{
  "model": "self-supervised audio encoder (BEST-RQ)",
  "train_examples": 26041,
  "hop_length": 160,
  "codebook_size": 1024,
  "hidden_act": "relu",
  "drop_path": 0.1,
  "depths": [2, 4, 4],
  "residual_init": "scaled_by_depth",
  "learning_rate": 0.0027,
  "merge_dims": true,
  "one_sided": false,
  "epochs": 13.5,
  "lr_schedule": "cosine",
  "adamw_weight_decay_other_params": 0
}
Rows from block 5 of a small self-supervised audio encoder (BEST-RQ), named by matrix and row number. Rows with one number belong to one channel. Each number is 128 + 32 x the weight over its row's rms, rounded and kept within 0 to 255. All counts start at 0. Numbers have three digits each. After the name is the row's rms in percent of the matrix's.
After each channel's rows are labels from the 100 clips, of 14976, where the channel reaches its highest value: "strongest on" is what is common among them. Only what is clearly more common there than usual is listed. The data: synthesised sound scenes: up to three everyday sounds over a background. In brackets: how many of the 100.
# convs0: first width-5 conv (model.blocks.5.convs.0.weight, 144x144x5, each kernel summed), inputs 72-143
# convs1: second width-5 conv (model.blocks.5.convs.1.weight, 144x144x5, transposed, each kernel summed), outputs 72-143

convs0.81 091:189078143112106136077152069112054137130135095108129140150091086087103159064062167118093147174104086133088108148115129116098121099170155155158113106155120154140163193184124116110073149097088119141119092086076115164181
convs1.81 085:108092123113180113175154096163095138140118103100194122193131084143159145117160118156072110119110131117136137123139117113169151117133087158134122145124082150162118087104151223130126158155090125159103145111182168075115
strongest on: crickets (53); frog croaking (26)

convs0.1 095:149126139184170126107155076171127176160134124112153161132165118120142151137163115117125110172192188133115086065129115153121153123143155148140115159146098132155141129115143106102123107114117121070136173168087148161193
convs1.1 087:111138177147172142094131132212151059121168140140138187154117126114141142100156081156184042048062130169139064087139145147131146149123162152124117127132095140121108122121132101173125145158140112159124120104149145100108
strongest on: electric buzz (52)

convs0.94 109:144120133125130123158116097140076113255126156121200164091143153104118101163108100148119101169128095094162130120111179131101117126141145091132151124132109117123121130128159138102107138115163119100113113103119107110118
convs1.94 139:116105141128116149097117148117212091008112099151126127162128152103137140068144149110113130174125165141074099144143084117087101169131129090105058147093137163153128165168122126147159091147129152114131105197131090159124
strongest on: crickets (51)

convs0.51 094:080073133160110127085154141117081079128121211131125068168106138136135070119145133094066146161154145084126071133117104137106142117112185091167095128165077114161124130066102074138133116138087101110130118099110116060146
convs1.51 106:090160072115136163173120105134149207142125114089142186154064079098165128159117116098130114094101151134158127106138106059089134163111097185080111128082155137165098125122117139109128102148127135121071110137097109081167
strongest on: meowing (27)

convs0.109 115:151165161112149139123125117120120113156148145079066103108035114118086100093119118125112110102096155143143127144089173130172143110140116079119089158133175181116112140135170141111095187148175170106110114058158110101155
convs1.109 141:107118082110051115085121178093105115119082090107187102138109140093095137107116106087115139119112096086112124143122135099073106176094144101140103070047089083105097124115106132143139112141091077123102109129133088110120
strongest on: background: none (57); siren (51); first sound: siren (31); phone ringing (27)

convs0.105 100:167129171149137114138174137143125150146093127117144097111188110126170106153116115109121073109146100121142081079112099108077125146173154144088098083207104051071113111093116207151114151150139141113099144082076171130206
convs1.105 123:121097135175100148094167044139146133081135183131122139093154101169141177110092144122118106112127088140145125160117086164110117144120053167117119106106139087134125125099110086103110083170092121153113111136136112093119
strongest on: background: none (61); siren (39); laser zap (35); first sound: laser zap (26)

convs0.29 089:143156109194111118140148163136115161124128132145110116119073189111145166079104123091118125082169144137099096066090101110134110143170031158106160151140167125126145091140126092088090086122162118136101085092078110160113
convs1.29 084:092141136093078143201161103160098171115155196117141153192167151149161110158167142045153094144106163124055176142100132182102156134129114135121102148191147095120168150116156129138160107152151059153138156130098184182143
strongest on: background: none (50)

convs0.83 108:097157092116142177142072147113087144142123141101202061139142034129172058154143120127136148089168117165132107172152088144089153084096137147098151128068127144114158136141170125122168226145094155073100125115143142152131
convs1.83 096:157119190114106124089114129141138134128117103120062143144095166136167117151138108162106120134041172056058116110112164094084073084119140133110107113089126159055135153113120100100099134132117126100111136125116143174102
strongest on: background: none (49); siren (43); first sound: siren (25)

convs0.108 102:116119157135105107165078144146109118150154149164148080135163112137122049131122115095082081204135166108115201086125112144107150132159077134098107103144133112110126154095133126123150168143137158121140101042105123127206
convs1.108 083:162188159133089128138094081124142163080110129110166107162112139176188125168137170112112155164170114166113140103236149189175145126120157141126119180114146132123143125119129100098135186109172117161144135093155160122118
strongest on: phone ringing (25)

convs0.85 096:142131158144180132099208067142099124158110157115142151142121142155117114145077145159143108074159144169092113121165096076103183135126166070122099166129144100065096128179098124112148147184182139143072119118109144111150
convs1.85 088:173171122042120157100107121145096170179092150128126128146163158138139127147116126122145113128104085095112131160127131142116046105159176141107192172111162157168112108123137160133181183114133187166158179117099074110132
strongest on: crickets (66)

convs0.96 097:131162147155102100155175057124099144103116091153115125141095076152138167099210131117150172132168103131124108157112083048081162080152123115116103125175083184100144117176182123114185044135088157134153088153133159105117
convs1.96 088:148128181161147168105125129173087130138173113104115091118120159126129102133133182155123115022189136102056058155139164188143112148113136120131144138176086136146140111156125086113057156128149111148158135038160095183178
strongest on: siren (93); first sound: siren (47)

convs0.116 103:141096102121148136132125215166124118225118125134165147106084124155120221051125134121132132126165144132132137103093140073137115138147130202082066150151082117134138102132148116107128124137097133089137101124138169094091
convs1.116 134:201150157143140135166131029148131159089152103115079138192136109126125024147183117139152130075121125104128110108140142095124131096126110077112135158110141116147127107108113061158083110164120123147115139114094118133107
strongest on: siren (88); background: none (53); first sound: siren (49)

convs0.84 108:106193133113133170058144065126107155166164140164195076117094127134157088116180099148130162148125107123094082105105190136172138094093134122083131158113139127157150126153168129117148079168137112163172083114123086114114
convs1.84 097:169091111120121045049122158147175192104125107099107097142155151159151111123157137075146086120154144129124108204156138154162095174170085135128099131174096118071108090136101086147108117131090111087108138154103122075116
strongest on: thin (high-pass) (33); siren (32)

convs0.48 094:096118159137174160127199067091078161136195081147149097098140082180149147154135163118147133118118172150149123103112127161111124090116118142132126139170178113183101138109147090141122139136102189082106098155073142111115
convs1.48 077:153095128163170131095200193073156159128172109128111153115115163145161048075114126072102102090137103084142179118110163123131126108116125104184123142107172132051162125169128161096067182056117123088109144143116138151080
strongest on: laser zap (26)

convs0.131 087:091140142102135132129086131127078142114156102140153136098128071093083121131141096127108062090098126110083151120063136136164130173093114128167096064093119146114142125157114141151076119147121170160111143119136112075188
convs1.131 164:116095103125179109129135133148141108118115145147120136149145183147159172109113163116092125168117131167165136119133178149095091181111132143049123086186165091143094141157067161145158126108133108178143114114127141135106
strongest on: quiet level (59); background: none (54); crying baby (30)

convs0.3 097:170170128094150065156105079103127142129085120105137157094118171162120073085143145166085136101124141103187115121133099166125129087130140095156192117165081101170106154150116190158119108139125096119136095065160086087164
convs1.3 089:121090116130096181079095115085095126130173086073135122146141077137073141100130104111149075199151128107129111139147132126106137125101113136090066146078171106139134087148132069128127114138132126166099116166097187142130
strongest on: siren (92); first sound: siren (43)

convs0.38 105:134162102117129130173125143172140109169147150057111183031090063120138080129109119122103152095147170165112163051107149152118125100126099144180104196143134207108145138136113150138170155174126099152064129087108047128163
convs1.38 112:136128106167113130109174129155123098162115112130133128091112216104106164099163092130147130051124092102145071153138139159087099073101164193086093075080071110094124090123142119104126090063140153107140086111143144171068
strongest on: siren (97); first sound: siren (55)

convs0.69 122:086099158179120132111075136140153128144122114123161115056183115097163153183194144150145106134112091111138147103120085112080072102174151150125068138085100124133137140169089096115142156096126111115132120158127166098252
convs1.69 153:121146112093113138144145182100147061166120144099120153100140147148077202165103112094107137102145089141173062124108103127133083144113127175135100129094085097100142141153147176065137114142130114138097101115158108125099
strongest on: siren (91); first sound: siren (50); background: none (50)

convs0.47 083:205185111130143164082153090093140150133110135131114142154171113164145132110128147093119141169083129131148088099128175090141185117178155142104086123110112055150109112175130101101181117105193074090157117136154172119146
convs1.47 081:098232092135104140171157174106084108090082123093115140106127141109079138139139138081133101150123141100080107086142150167152113187143114101104070140102134132136204108050133132139135153182117154134091123060129139159163
strongest on: background: none (47); siren (35); laser zap (26)

convs0.40 116:208159157165119116173107103023204086078173132173078082083129102119113118160132144155093143139092110158200129070127086156197138118123121128070134089152150115118127132102133083110162126123145135083122113151116138141120
convs1.40 114:062145125141102126134051177098084176103107140096170140130124127142157093150139131150116122121118132074051216144152123131082154102133156190181135185141139216151101124127137140127084155113109133108137144126127146102086
strongest on: phone ringing (26)

convs0.135 093:092127172146162123094131093129155139113090114093067122080072124101126135114108120067048174096093170107132124083161130124095143193126170168103139131141065186102145130141148098087132112128106116076133141133131162094128
convs1.135 091:127116122143114097085105041151168121099174202140048104092156176091136095189096119163200141146184142154094090126144091115150142119196144102115148159143138131150154141143179092155136160157158187109148087150133145119165
strongest on: bird chirping (39); crickets (27); first sound: bird chirping (25)